{"model": "image VQ-VAE", "dataset": "flat shapes of many kinds, plain or patterned, on busy backdrops", "train_examples": 48750, "image_size": 48, "crop_scale_min": 1, "horizontal_flip": false, "translate": 0.12, "bottleneck": "vq", "downsampling_factor": 8, "encoder_arch": "efficientnet", "encoder_norm": "batchnorm", "encoder_activation": "hardswish", "encoder_channel_attention": "se", "encoder_depths": [2, 2, 6, 2], "encoder_kernel_size": 5, "encoder_stem": "deep", "encoder_expansion": 3, "encoder_widths": [24, 32, 48, 80], "loss": "mse", "latent_channels": 8, "decoder_norm": "groupnorm", "decoder_activation": "silu", "decoder_weight_standardization": false, "decoder_widths": [64, 128, 192, 256], "decoder_blocks_per_level": 2, "decoder_block": "plain", "decoder_attention": true, "decoder_upsampling": "nearest_conv", "codebook_size": 256, "init": "trunc_normal_002", "residual_init": "none", "optimizer": "muon", "muon_scale": "match_rms_adamw", "lr": 0.0061, "momentum": 0.9, "nesterov": true, "orthogonalizer": "newton_schulz_5", "adamw_lr_other_params": 0.0024, "steps": 5300, "batch_size": 128, "epochs": 13.9, "lr_schedule": "cosine_restarts", "final_lr_fraction": 0.1, "warmup_steps": 260, "weight_decay": 0.2, "adamw_weight_decay_other_params": 0}
Rows from block 4 of the decoder, named by matrix and row number. Each number is 128 + 24 x the weight over its row's rms, rounded and kept within 0 to 255. All counts start at 0. After the name is the row's rms in percent of the matrix's.
# conv: 3x3 conv (decoder.decb.0.1.conv.weight, 192x192x3x3), inputs 48-55, a 3x3 kernel for each
conv.35 101 [136 132 146 134 139 151 137 148 140  90 131 118  70  86 151 129 137 174 159 142 112 139 112  99 138  83  95 131 116 141  84  93 125 105 127 117 139  90 123 128 108 122 116 126 137  94  71  94  91  70 111  34  78 148 174 169 125 166 156 145 127 128 122 127 135 118 166  89 150 157  96 155]
conv.36 108 [109 118 140 115 116 139 122 134 138  75 137 114 114 134  75 123 113  86 123 124 143 109 145 127 105 130 118 106 110 116 116 140 133 126 128 111 109 135 163  84  63 169 171 157 158 122 156 141 142 138  95 163 137 107 106 174 152 144 148 131 125 108 138 138 114 144 160 136 161 101 160 149]
conv.37 105 [130 126 110 130 128 125 154 139 118 114  90 237 182  72 151 134 167  90 150 139 168 158 116 140 105 111 126 137 141 161 144 147 148 158 168 145 155 128 106 160 168 131 139 141 122 139 138 105 155 150 147 143 113 113 111 156 147  93 156 139  98 132 113 133 122  90 115 144 125  79  85 102]
conv.38 090 [155 144 110 154 129  88 145 128 105 209 157 127 209 113  66 111 139 147 112 135 112 145 133 141 122 114 169 135 141  93 136 142  96 137 118 108 111 119  87 164 165  77  87 140 110 130 131 112 141 164 120 138 210 160 149 141 136 137 119 145 128 138 132 140 121 139 186 156 148 167 134 124]
conv.39 104 [129 123 141 103  92 103 104  91  95  98 153 122  98 145 147  88 144 126 150 132 135 147 146  99 106 123 110 152 118 148 150 120 133 138 104 104 142 101 136 125 190 145 133 138 129 168 151 162 131 138 148 135 145 132 156 110  89 192 123 137 191 133 133 110 101 131 144 145 117 157 191 121]
conv.40 095 [113 126 149 134 112 112 136 120 123 101 160 129  90 165 173  79  93 112 127 138 127 114 139 137 115 137 118 137 121 138 141 126 129 125 131 150  43 106 222  83  79  97 120 126 121 134 142 135 123 146 134  92  87 103 135  96 104 142 115 100 146 132 113 117 104 148 112 158 125 122  99 137]
conv.41 090 [149 117 118 112 114 124 149 141 121 135  78 164 112 143 119  77  97 147 127  90 134 150 148 176 139 106 104 129 142 162 142 146 163 127 144 173 155 131  88 172 112 151 126  83  83 138 174 173 140 151 130 137 145 157  89 132 105 120 174 109 103 143 121 162 101  82 126 117 147 142 151 181]
conv.42 095 [167 143 142 158 127 132 140 129 156 105 150 174  78 128 128 165 105 135 101 122 186 129 138 156 158 142 140 113 132 166 141 183 179 135 140 126 119  73  82 128 109  91 121 154 122 158 152 143 109 124 134 135 183 174 137 131 129 160 133 145 129 116 129 126  98 138 112  94 110  99 114 123]
conv.43 100 [127 124 113 140 122 133 154 153 138 105 133 164  77 116 135 172 127 125 157 149 113 136 127 102 143 136 130 123 123  87 121 129 122 108 138 111 200 146 148 186  79 162 139 166 195 122 140 119 131 138 133 131 137 122 146 144 128 131 135 124 121 106 110 110 107 103  89 172 174  71 130 127]
conv.44 103 [130 122 103 133 149 125 128 121 130 143 102 134 146  99 159 122 118 115 121 105  86 125 105 102 126 120 126 108 140 141 154 113 141 115 117 138 115 105  90 101 158 126 163  79  90 142 119 124 103 125 134 144 100 126 137  92 114 153 122 106 131 147 122 137 139 136 171 117 122 123 159 169]
conv.45 097 [121 114 100 124 134 112 102 112  98  89 125  95 119 184 125 213 148 112 121 112 114 104 158 123 113 156 137 136 146 144 125 161 144 134 148 114 142 120 120 132 144 164 120 131  68 144 150 107 147 126 123 145 145 150 135 136 155 160 115 133 148  94 103 103  94  78 138 165 109 140 125  79]
conv.46 097 [153 153 141 142 157 155 128 125 145 107 165  96 151 204 150 179 151 112 125 190 146 142 177 111 125 151  75 106 116 114 146 166 121 145 142 139  92  95 173 168 135 147 191 151 110 139 146 113 140 111 109 144 144 174 112 156 154 133 164 141 151 160 111 125 120 137 129 103 134 118 113 124]
conv.47 105 [118 129 100  97 126 134 146 141 119 164  46 132  77 165 119 124 115 110 109 108 106 109 114 111 126 101 123 135 127 124 131 144 120 114 104 142 157 233  83  90 148 171 205 163 153 118 157 125 159 149 126 149 152 104 136 103 146 102 112 146  97 110 131 141 146 119 130 146  91 120 141 127]
conv.48 084 [ 96 113 142 116 106 115 115 129 120 130 180 128 117 175 163 116  92 158 134 130 165 163 143 174 118  85 116 132 153 129 140 155 160 108 150 160 166 197 232 139 124 178 117 161 122 134 145 127 157 157 119 111 123 132  99 121 111 132 138 127 106  94 128 120 131  69 176 206 155 131  85 107]
conv.49 099 [158 156 124 137 118 109 139 130 139 128 105 127 157 123 111 110  91 146 124 122 101 118 103  92 122  95 122 141 138 102 124 141  64 127 118  74 161 127 105 146 128  54 174 107  74 120 139 113 146 129 132 125  99 117 142 105 150 118 105 135 127 121 151 138 149  90 131 184  85 102 137 136]
conv.50 093 [103 110  90 110 135 127  99 113 130 122 103 162 134 120 118 132 135 156 111 128 125  95 126 118 101 112 100 111 110 127 112 129 116 134 181 114 129 119 134 187 148 134 143 196 115 124 133 108 110 116 127 127 144 150 121 122 117 128 117 117 152 130 108 135  94 132 128 114 122 151 163 145]
conv.51 095 [137 134 149 137 121 112 134 108 131 127 201 115  50  43 159 160  89 143 143 112 123 172 124 122 162 142 179 137 136 182 127 157 156 129  87 135 159 130 128 119 163 130  97 133 126 128 107 130 131 130 165 134 135 120 143 130 141  99 124 139 114 149 134 125 154 136 131 164 150 128 118 117]
conv.52 091 [115 141 122 122 138 135 111 137 125 122 149  87  89 105 165  80   5 147 136  96  80 132 129 140  90 114 147 145 136 137 146 157 182 147 166 152 105 106 130 119  99 151 110 155 133 113 132 159 150 167 156 111 177 131  98 126 106  96 133  91 127 174 118 115 107 131 121 102 123 110 131  88]
conv.53 096 [110 101 100 110 110 130 124 125 127 161 103 158 150 109 107 116 152  79 142 146 131 127 118 129 154 137 143 101 109 135 100  94 142 131 136 133 156 134  97 106  83  82 124  95 157 146 134 123 112 129 139 118 132 110 121 131 132 120 108 131 110 100 113 126 150 152 134  99 147 117 130 118]
conv.54 104 [144 126 102 155 135  97 116 147 152 206  98 112 214 170 153 107  89  25 112 128  84 139 176 160 122 154 144 175 163 125 118 105 181 115 105 174 115 142 131 108  84  71 138 124 126 130 125 149 155 106 106 139 131 178 132 118 113 136 137 155 123 110 135 123 165 173 133  91  94 127 128  75]
conv.55 097 [153 138 114 134 113 119 119 116 131  65 117 183 134 149 138 141 108 106 114 102 104 123  92 112 123  95 129 131 127 135 110 123 176 103 138 157  97 132  93 124 136 123 141 151 126 122 144 141 118  76 118 104 110 155 133  87 138 125  95 154 123 123 143 119 119 150 118 130 178 112 142 173]
conv.56 089 [117  94 125  95 127 138 106 139 143 139 117  42 117 128  62  94 172 175 132 135 128 116  97 112 142 121 172 125 113 100 128 178  96 130 138 138  96 109 150  94 178 154 112 126 102 153 129 123 139 187 142 136 163 143  99 112 138 101 100 137 130 160 152 136 125 131 105 109  83 115  77  75]
conv.57 105 [106 119 112 141 130 130 172 148 111 125 100 112 175 108 137 123 131  93 101 104 165  85 136 144  98 129 126 127 111 143 109 163 151 138 125 123 171 138 116 108 159 102 136 167  98 111 148 117 137 121 143 114 104 135 120 139 118 116 131 126 142 133 150 138 126 118 117 134 131 177 142  95]
conv.58 102 [126 147 136 123 130 105 106  98  94 139 172 117 173  66 141 111 136 127 123 122 133 102 117 122 113 127 120 117 123 136 134 138 156 108 120 104 146 163 154 114 101 161 159 141 151 119 107  94 137 132 124 102 105 111 111 145 117 152 148 124 123 109  79 133 139 118 117 127  94  96 121 159]
conv.59 105 [116 117 140 133 117 127 137 137 129  81  84 130 129  71  81 132 141 121 112 101 113 101 135 126 143 138 134 125 137 140  84 139 123 141 110  91 161 168  85  79  77 113 125 187 116 109 143 127 159 142 133 111 135 132 123 151 128 119 109 125 119 134 155 119 125 155 136 134 146 135  92  97]
conv.60 091 [116 124 115 107 118 136 125 130 117  47 117  59  59 152 138 151 188 145 141 147 109 144 138  91 127 173 128 163 133 119 124 118 108 142 152 120 144 162 187 190 142 155 153 138 145 125 143 128 141 126 126 101 124 150 122 145 139 135 135 132 124 158 123 118 131 115 158 113  98 144 135  98]
conv.61 097 [148 141 136 143 108 148 140 105 121 113 163 124 128 164 116 129  62  86 125 115  95 128  96  86 134 128  89 121 144 183 161 120 135 146 139 103  83  99 125 185 135  95 178 180 124 159 147 148 170 149 142 147 122 102  84 146 135 114 192 164 117 141 147 127 101 162 142 125 112  94 106  76]
conv.62 100 [100 121 128 102 123 141 101 144 139 151  85 146 124 179 126  83 139 115 156  90 166 136  88 174 123 142 154 100 156  92 107 114 119 134 134 145 112 152 129 112  76 141 140 155 202 133 147 136 105 121 106 120 101 127 138 115 104 129 144 116 123 135 112 121 135  97 120 116 108 143 101 115]
conv.63 081 [124 113 105 129 108 136 144  99 142 160  43 114 133 161 183 145 127 112 112 119 118 104 140 114 134 110 104 171 129 139 153 113 165 138 132 134 151 168  58 129 183 122 151  59 123 113 123 131 136 117 109 111 116 174 148 126 124 158 135 128 114 109 111 154 117  93 109 141  82 100 164 137]
conv.64 107 [116 134 143 134 114 136 116 128 139 130 166  75  97 175 131 148 143  84 133 141 108 143 122 109 138 144 141 116 108 112 133  93 176 135 124 130 143 156 167  92 127 109 101  99 139 121 101 120 131 136 128 125 128 150 174 154 149 143 114 124 138 112 142 134 137 120 135 111 159 143 136 167]
conv.65 097 [117 118 112  98 123 138  98 112 125 108 109  98 138 110 103 136 134 131  94 105 103  93 124 116 108 160 106 136 162 186 173 152 141 113 136  96 141 145 168 149 151 124 130  93  76 149 126 132 115 116 156 190 136 111 135 102 105 155 137 119 158 151 125  89  99  81 123 131  79 120 120 120]
conv.66 105 [125 133 116 137 100 124 123 129 118 107  74 143  78  67 149 116  91 169 117 146  94 120 157  98 134 157 109 120 123 134  91 140 171 126 106 127  93 161 156 171 106 193 125 134 132 121 117 138 162 110 134 119 124 131 180 104  95 162 107 156 167 102 136 126 121 117  58 115 116  93 109 114]
conv.67 116 [152 132 146 136 129 128 137 136 138  57 167 134  79 123  68 102  74  74 119 126 134 100 119 140 128 129 147 140 156 146 131 133 121 119 139 127  60 137 130 119 155 104 176 132  83 114 103 125 118 111 102 118 122 114 144 125 132 142 133 134 115 125 124  93  82 105 159 111 110 177 125 115]
conv.68 091 [143 136 160 121 138 152 143 137 145 106  87 104 123  72 115 153 133  96 152 146 135 149 128 121 102  82 121 124 134 129 181 202 149  73 128 120  89  94 102 112  94 118  97 107  78 120 140 145 123 120 118 124 106  97 170 173 146 132 134 140 136 157 146 135 131 114 114 111  89 123 120  97]
conv.69 091 [114 103 107 136 112 119 102 111 106 128 154 142  39  42  77 157 131 139 117 118 132 135 123 159 134 131 144 122 146 114 140 110 160 118 156 135 142 108 122 138 100 123  91  84 107 143 138 102 123 108  81  80 106 137 127 106 140 126  97 102 149 133 158 102 109 100 117 142 160  99 150 135]
conv.70 093 [120 125 136 124 132 146 100 124 123 119 156 127  83 143 140  97 124 144 145 126 151  97 117 157 154 116 151 117 137 119 114 142 135 108 125 131 194 131 158 157 123 124 112 155 197 142 141 142 109  98  95  91 112 117 102 139 107 127 122 107 138 143 130 137 149 127 119 105  79 152  96  81]
conv.71 092 [ 77  93 118  85 103 101  92  83  96 166 128  98 102  69 117 143 123 149 129 117 143 170 126 118 137  94 109 106  80 140 145 192 123  91 118  89 114  51  28  97  88 114  90 158 182 128 129 150 113  97 125 152 138 121 110 124 110 145 157 143 100 128 145 140 114  90  82 157 112  75 155 107]
conv.72 092 [135 119 143 140 130 114 122 122 110 170 164  99 138 128 130 109 164 125 123 131 147 146 127 127 133 136 137 134 161 170 139 153 138 115 119 149  98  75 194 145 190  99 114 121 101 149 126 103 147 160 149 104 111  93 116 121  86 106 138 113 129 131 123  92 110 125 150  85 100 127 119 112]
conv.73 094 [ 80 102 115 119  95 124 136 112 100  74  87 163  66 114 133  53 154 128 100  68  74 115  95 136 143  97 152 129  95  78 138 153  87 132 148 111 184 120 104 157 109  83 131 105 153 123 157 170  92 116 116 127 158 115  94 137 122  95 150 100  89 107  86 175 174 123 118 145 133  96  96 129]
conv.74 115 [116 104  95 137 145 101 136 108  90 100 133 190  76 160 131 104 128 100 145 137 152 130 128 135 109 147 134 133 127 120 138 111 110 134  99 107 114 155 122 139 181 158  86 138 101 133 108  94 141 114 119 140  90  99 130 107 137 130 113 151 152 110 118 144 117  95 109 139 112  73 125 120]
conv.75 099 [114 122 158 118 128 132 122 118 104  83 108 139 128  57 120 160 128  79 131 116 112 165 131 146 163 139  99 128 113 138 128 117 109 134 127 116 125  73 142 151 141 175  93 134 136 140 117 113 134 122 117 133 105 104 109 140 120 104 124 109 147 122 147 134 134 114 108 137 136  98 116 110]
conv.76 101 [146 124 117 127 113 137 132 102 133  87 146 117 172  54  96  45  77 107 138 120  92  90 121 118  51  64 138 107 122 116 109 142 109 104 116  91 104 136 158  68 108 155 127 101 160 126 111 130 114 121 134 119 149 136 100 130 138 136 133 121 121 115 113 148 111 131 118  87  96 129  64 144]
conv.77 090 [137 130 143 154 126 109 120 118 111 142 206 102  69  51 101 206 135 167 114 131 108 110 103 123 129 129 124 139 125 122 144 142 149 150 118 134 146 106 136 156 169 140 139 170 139 103  73 100 103 117 141 158 130 141 147 132 145 130 140 136 132 147 130 127 123  98 126 140 138  80 129 138]
conv.78 100 [138 140 139  85 105 118 126 133  89  53  64 139 153 131 130  98 132  95 139 125 143 148 149 135 141  95 118 127 120 131 100 177 144  99 128 117 147 128 148 131  88 111 105 110 107 108 115 112 158 149 159 184 180 125 126 127 133 145 134 119 113 102 119 114 125 149 135 138 167 137 137 153]
conv.79 100 [111 127 124 142 147 124 114  96 103 158 100 112 152 101 102 169 137 137 114 116 117 118 119 126 116 120 129 121 151 158 123 116 116 135 128 110 166 177 134 125 129  96 136 118 137 126 137 157 153 160 162 155 137 141 158 152 127 123 120 120 117 110 115 105 109 149 148  88 162 153 146 141]
conv.80 090 [122 142 119  98 140  98  96 157 126 189 157 153 142 128 184  84 147 139 134 148 103 137 142 112 115 155 112 125 160 110 159 157 125 107 115 106  48  64 154 140  96 109  95 151  97 131 111 108  99 126  96 105 130 117 104  90 138  92  95 127  84 122 121 138 105 134 143 138 126 127  86 138]
conv.81 094 [130 101 139 124 112 127 135 117 127 106  60 164 122 155 176 153 139  70 109  86 106 137 155 118 163 149 102 138 102  55 117 147  97 141 177 143 140 144 120 119 150 125 148 186  96  74 103 161 123 134 108 141 145 121 116 121 153 152 108 123 102 112 144  83 112 117  77 117 117 150 103 110]
conv.82 104 [133 124  94 118 107 127 151 144 160 181  96 148  86 156 183  98  60 118 128 129  95 120 104 139 104 109 125 120 167 101 156 128 101 112 123 144 144 100 147 161 119  86 136 186 106  81  99 109 113 161 120 111 168 149 123  99 123 127 126 154 144 133 139 109 127 104 106 117 109 136 128 157]
conv.83 100 [130 111 116 150 114 121 164 117 110 147 137 192 103 185 126  87  68 114 152 126 120 144 143 112 119 102 107 148 112 142 136 168 125 126 154 116  94 123  98  63 111 118 115 159 130 143 151 111 110 113 143 153 178  98 136 127 121 156 147 129 121 163 101 173 122 182 134 133 157 114 144 163]
conv.84 101 [139 113 121 127 125 143 126 124 145 145 120 146 122  94 153 145 152 159  98 136 151  96 111 134 132 112  72 106 164 146  97 132 134 123 112 119  92  66  79  71 171  99 110  43 109 131 138 112  85 127 111 128 160 139  94 109 116  98 125 109 112 106 100 145 128 112 171 119 107 171 179 142]
conv.85 095 [157 157 148 136 123 135 126 122 127 160 132 157 120 124 188  69 115 147 143 105 130 130  85 141 106  90 134 109  92 153 149 114 128 125 148 130 150 121  98 177 158 133 107 131 170 125 149 152 111 101 139  98 109 128 144 135 133 129 126 122 133  88  98 100 136 120 129 142 109 129 133  93]
conv.86 093 [136 125 130 136 108 117 123  99 118  82 115 114 109 169  87 151 122 148 115 122  82 111 116  77 123 127  86  86 107 133 113 108 102 110 124 118 120 164 136 112  50 113 141 148 127 135 130 169 131 120 141 104 120 177 142 119 139 114  97 138 133 131 153 130 133 144 119  95  94 145 146 103]
conv.87 100 [160 130 106 170 123 107 137 131 134 151 149 121 134 185 162 153 128 154 115 116 148 119 119 147  90 117 109 129 185 119 109 203 147 166 152 136 106  96  79 135 109 153 154 133 132 135 133 137 126 173 123 137 133 120 134 116 133 113 145 115 133 121 113  99 121  92 107 163 142 113 139 120]
conv.88 095 [117 143 164 124 140 141 162 141 139 153  83 177 118  74 120  77 154 140 151 130 116 121 120 120 142 140 152 124 147 126 152 167 133 142 128 130 141 126 114 121 211 143 143  52 139 101 101 109 105 119 139 104  71 130 143 119 159 190 145 161 144  98 106 136 140 143 131 109  89  96 107  87]
conv.89 097 [137 118 138 133 132 117 152 151 112 111 128 165 152  57 173 121 141 179 120 131 102 144 141 152 160 146 158 103 108 123 128 158 141 147 127 107 221 188 236 135  75 128 101 196 153  87 110 103 155 163 148 144 184 157 145 150 116 110 130 147 110 149 143 161 188 120 141 171 154 127  76 140]
conv.90 083 [129 145 141 121 149 143 117 144 146 157 102 125 108  52  89 183 177 132 143 162 126 142 136 131 134 129 126 167 124 130 149 129 184 148 115 139 202 151 132 166 130 155 149 168 198 119  84  89 133 111 127 129 125 155 111 115 137 108 106 139 135 113 142 186 151 129 104  74 131 130 100 123]
conv.91 096 [146 125  96 145 147 100 130 139 137 119 167 134 114 122  99 150 140 156 132 130 132 129  97 148 140 125 199 135 197 131  93 158 122 113 111 113 143 142 158  71  79  95 136 127 106 156  95 103 112 125 116  95 166 114 152 143 132 143 141 121 133 130  99  92 120 126  98 141 123 123 155 120]
conv.92 095 [160 153 151 149 135 132 126 109 100 149 161 116 188  73  80 147 128 121 104 130  97 100 127  68  99 134 116  99  90 115 117 101 136 125 110 136 147 125  83 124 162 164 130 107 117 122 120 113 126 153 131 116  94 134 124 162 155 130 120 147 137 132 151  95 114 124  93 136 145  96 116 155]
conv.93 114 [119 109 129 106 101 102 111 130 120 148 166 145  46 186 181  61  37 103 115 111 122 134 154 134 141 134 139 139 142 155 129 150 151 134 125 122 114 103 165  96  91 117 112 128  88 111 123 119 135 149 144 136 162 182 126 129 125 133 153 137 124 118 133 156 129 130 136 109  97 173 161 118]
conv.94 092 [114 113 142 112 115 129 110  99 113 142 204  98 174 148 102 114  74 114 128 127 105 127 107 119 168 139 152 139 147 115 156 170 115 124 148 112  55  57 137 169  93 139 131  78  62 145 158 146 145 165 128 116 162 137 149 105 114 162 125 112 145 144 143  93 122 150 132 122 119 114 112 105]
conv.95 105 [111 144 132 141 139 108 155 142 123 180 111 197 127   2 141 117 118 120 124 145 141 132 151 110 138 172 131 129 156 106 137 150  84 130 135  96 131 170 117  80 125 109 123 114 131 128 160 134 122 103  96 153 118  98 132 110 129 128  98 141 135 107 141 127 108  85 134  76  89 116  83 106]
conv.96 112 [112 110 154 125 128 144 110 143 133 114 135 148 106  81 100 140  94 121 129  80  93 104 121 142 111 126 137 136  94  92 135 140 164 106 112 137 133 134 183 179 121  96 103 216 148 139 141 156 127 109 123 121 124 170 105 134  92 122 163 117 131 129 105  97 124 141 138 163 146 129 104  72]
conv.97 091 [146 153 124 141 122 109  96  91 103 150 138 110 179 162 116 158 195 166 125 110 113 129 132 127 125 161 157 105 169 141 133 158 111 103 171 121 163 108  70 127 151 135 159  97 140 103 117 114 135 138  98 133 124 100 154 136 140  96 140 136  96 162 165 173 112  91 196 132 109 183 121 121]
conv.98 100 [128 123 107 143 161 146 134 146 131 129 174 131 130 155 169  69 117 122 150 193 158 132 188 126 123 159 106 144 167 169  61  36  50 152 136 160 117  70  87 148 188 143 132 138 132 102 103 112 149 163 160  97  98  93  96 121 125 102 118 124 128 135 141 157 177 138 104 112 130 153 146 171]
conv.99 102 [115 165 139 123 182 135 116 109  92 116  68 132 160 140  93 104  94 146 125 135  96 115 148  99  94  89  68 129 143  90 100 142 181  89 109 140 131 131 121 128  86  55 140 144 134 130 134 130 126 137 107 104 126 144 134 111 153 148 123 135 108 135 119 128 116  94 133 145 130  78  90  96]
conv.100 105 [127 127 131 126 127 147 164 164 162 167 118  90 143 112 131 130 135 118 122  99  97 119 100 130 154 124 134 114 118  92 105 139 133 125 154 114 128 125 169 143 152 188 109 123 177 119 130 143 122  92  73 120 146  93  89 116 115  74 133 108 129 144 118  99 135 122  88  90 102 130 121 149]
conv.101 106 [129 124 134 124 112 125 136 126 119 121 134 109 109  93 152 199 106 146 123 102 118 169 108 100 130 131 144 117  97 119 117  99 110 129 118 125 105 111 174  79 186 150  91 104 134 159 120 135 124  87 110 139  83 107 141 135 146 134 132 141 132 161 155 134 176 150 151 168 121 132 156 139]
conv.102 111 [132 104 110 149 105 111 110 122 148 233 172  81 153  94 122  68 123 128 123 106 136 123 125 146 111  92 123 138 121 118 125 108 135 124 133 138 104 185 162  86 128  97 124 116 114 123 118 122 149 154 163 108 134 168 136 125 129 130 122 139 119 119 135  92 100 134 160 124 157 145  83  74]
conv.103 104 [127 144 130 115 141 121 144 145 112 168 114  97 178 110 122 153 109 134  96 115 122 111  90  89 159 132 146 131 151 161 134 166 177 144 133 140 133 115 120 129 169 110 110 119 132 115 117 143 108 168 195 120 174 179 102 106 118 115 131 139 106 136 131 114  87 104 103  78 118 163 129  94]
conv.104 095 [115 127 112 133 139 152 153 148 158 118 129 158  73 163 119 102  97 113  82 142  99  91 153  88 107 136  88 135 131 174 132 121 131 129 139 144  79 102  83  81  87  79 123 146  96  88 111 140 130 125 139 123 121 144 142 129 106 114 101  89 129 105 105 119 152 152 139 146 156 130 104 145]
conv.105 094 [121 108 114 135 115 124 120 131 138 121 161  78 112 112 123 138 101 134 135 141 131 124 137 127 120 114 121 113 107 123 109 119 138 110 110 100 164 111 147 147 111 102 126 129 117 130 129 129 110 119 138 108 144 142 124  82  98 124  89 105 110  89  93 133 138 163 128  88 149 124  92  92]
conv.106 109 [109 108 128 123 132 130 119 138 126 164 213 146 178 161 152 116 103 105 119 124 148 116 122 136 133 134 129 117 124 131 149 124 114 122 131 155  83 162 177 114  96 110 156 111  96 138 135 125 135 145 116 128 141 131 132 100 126 126 130 150 118 132 165 152 137 144 138 132 127 157 117 153]
conv.107 105 [112 145 170 127 152 127 122 131  92 139 110 196 139 160 134 155 142  96 103 125 118 110 133 119 105 156 142 167 170 143 137 167 162 127 135 131  81 135 105  88   0 134 165 150 104 117 114 123 135 136 148  95  87 115 150 163 156 141 111  98 169 143 146  93  83  79 164 128  59 151 147 102]
conv.108 124 [146 128 141 146 150 138 172 150 110  90 111 101 101 110 123 135  78 152 106 127 131 126 112 110 146 106 138 163 128 171 145 106 105 109 158 148 178 183 156 104 106 134 153 137 134 139 148 133 114 115 135 153 136 111 137 119 135 122 125 161 156 150 151 112 149 163 125 124  83 142 132  97]
conv.109 098 [111 125 131  99 146 157 135 139 150  83 131  93 166 188 137 168 155 112 104  94 126 137 162 153 118 107 102 134 137 164 130 139 142 113 121 105 129 138 160  42 106 165 166  97  46 154 150 123 146 108 131 164 149 141 131 149 128 180 158 135 167 129 147 115 119 120 133 141 154 129 138 135]
conv.110 089 [105 133 111 109 123 115 119 129 114  88 179 108 110 102 148 171 133 118 104 146  87 144 143  75 129 162 127 118 141 144 114 112 130 128 145 168 142  86 147 146 117 137 158 125 112 133 134 145 119 129 156  91 116 160 122 125 102 105  83  89 112 121 106 127 119 174 153 154 189 128 147 170]
conv.111 108 [154 134 152 132 144 152 116 131 179 131 167 127  85  91 125  97 155 135 122 120 141 121 108 124 129 113 134 124 135 147 114 136 142 119 128 148 122  92 125  90 138 143 159 111 174 103 125 126 121 119 114 143 165 128 139 146 182 129 126 160 130 145 130 140 171 150 124 106  93 109 142 183]
conv.112 111 [129 103 126 112 113 117 116 114 133 125 170 170 118  88 181  76 111 167 152 132 134 147 122 111 130 133  99 126 112 115 126 134 122 156 151 132 133 115 131 114 128  86 103 150 102 111 112 105 108 143 135 105 132 132 163 118 118 173 134 117 151 128 118 107 133 139 139 155  91 118 144  91]
conv.113 105 [160 144 105 140 116  96 147 152 141 139 118 125 118 200  68 126  41  98 155 130 105  88 106 135  91 103 134 106 130 125 172 167 187 119 105 133 113 111 125  91 137 128 163  87  82 128 131 139 138 115  92 140 138 145 134 131 120 136 147 150 105 116 122  79 141 148 103 150 167 117  94 127]
conv.114 092 [184 157 116 136 128 107 135 130 143  84 153 144 179  99 144 157 176 131 130 111 114 147 126 115 129 113 138 146 153 157 125 152 163 117 121 132 126 116 119 132 156 170 109 138 148 117 113 107 116 130 146 116  92 104 173 164 137 162 149 135 173 151 147 132 114 167 103 111 153 100 109 148]
conv.115 085 [163 185 132 136 134 118 139 130 125 154 169 137 103 168 116 109  97 125 140 137 158 137 125 126 128 123 128 135 128 143 116 132 147  74 118 109  94  92 163  93 105  90  72 122 105  94 127 123 118 119 142 118 125 155 160 121 105 137 119 107 121 130 134 117 109 108 143 130 130 128 107 131]
conv.116 109 [108 140 133 129 127 141 151 135 134 136 127  90 110 115 108 148 106 103 135 160 180 133 140 162 126 132 146 145 140 139 158  99  83 147 134  92  92  98 105 153  73  95  73  67 113  89 133 123 122 138 119 129 138 118 130 135 149 154 120 129 157 116 131 131 117 112 124 123  98 114 182 135]
conv.117 109 [126 119 141 113 110 138 125 141 141 124 103  84 155 170  90 151 133 144 109 127 115 112 124 131 111 135 102 134 138 152 140  86 143 145 118 144 128 108 106 173 126 182 143 137 117 109  96 140 156 123 148 106  83 147 106 136 130 101 132  88 137 148 104 158 155 180 124 130 172 112 173 188]
conv.118 094 [132 118  87 114 130 116 141 126 122 119 123 210 123 121 207  50 122 161 139 118 146 154 132 123 130 125 111 136 130 141 148 142 174 151  99 140 158 187 127 105 127 166 163  98 148 121 107  99  72  89 139 103  94 148 151 101 123 143 121 125 133 124 137 137 115 117 133  97 147 137  95 151]
conv.119 106 [ 92 139 120 135 153  91 123 140 110 203 148 179 107 138 208 110  97 124 118 136 120 132 111 140 140 114 126 151 157 128 154 128 149 127 117 143 165 111 171 139 126 156 137  92 110 148 136 141 145 127  95 129 134  86 128 108 112 116 105 122 129 111 111 106 130 125 144 107 156 131 112 210]
conv.120 103 [156 138 112 129 153 134 146 126 116 122 101 145 184 171 192 141 190 143 103 124 132 126 142 143 111 133 143 140 146 135 141 125 145 134 144 159  74 107 104 110 148  78 101 142 153 148 123 134 114  94 106 153 149 120 128 169 128 199 138 123 148 145 135 154 166 152 118 117 142 117 126 124]
conv.121 099 [130 154 116 129 135 138 158 143 140 150 119 118 172  63  36 154 116  76 142 125 143 105 103 139 102 111 147 145 147 146 145 148 149 121 120 135 119 130  97  94  98 164 106  89  97 121 123 137 118 130 144 124 130 114 134 104 107 113 131 132 108 157 129  67 131 137 163 163 140 134 112 122]
conv.122 101 [118 115 126 107 116 133 124 109 126  73  89 135  75 109 108  95 110 170 125  90 119 146 123 131 149 128 109 141 124 118 168 162 139 123 106 113 113  81 116 130 132 170 186 171 153 113 126 103 129 146 129 133  92  99 171 126 129 145  98 112 143 111 141 168 149 161  98 105 146 120 129 162]
conv.123 090 [131 126 127 102 135 145 131 167 154  74  87 153  97  96 128 145 137 138 162 130 120 162 157 128 143 131 107 140 117 177 150 130 162 121 109 125 131 132 113  83 109 150 123 120  94 152 148 157 150 125 159 154  94 111 102  82 109 106 112 139 105  91 116  85 111 117 106 112 122 114 134 143]
conv.124 093 [140 146 140 128 128 112 120 134 111 139 155  97 117  64  95 189 125 185 116  92 108  98 105 130 129 164 189 127 111 149 139 107 100 147 117 141 146 115 101 130 161 120 124 125 112 120 123 148 144  92 101 145  56  59 152 142 139 146 129 157 163 140 157 129 136 199 143  89 150 156 122 174]
conv.125 087 [172 136 125 141 140 100 140 151 118 114 110 153 167 186 171  90 125  94 139 141 130 107 131 144 103 111  94 124 111  84 125 115 135 150 108 104  83 116 128 115  92 115 160 135  96 132  92 114 116 157 150 140 159 143 127 150 132 122 139 120 119 125  87 126 165 192 133 137 155 118 134 150]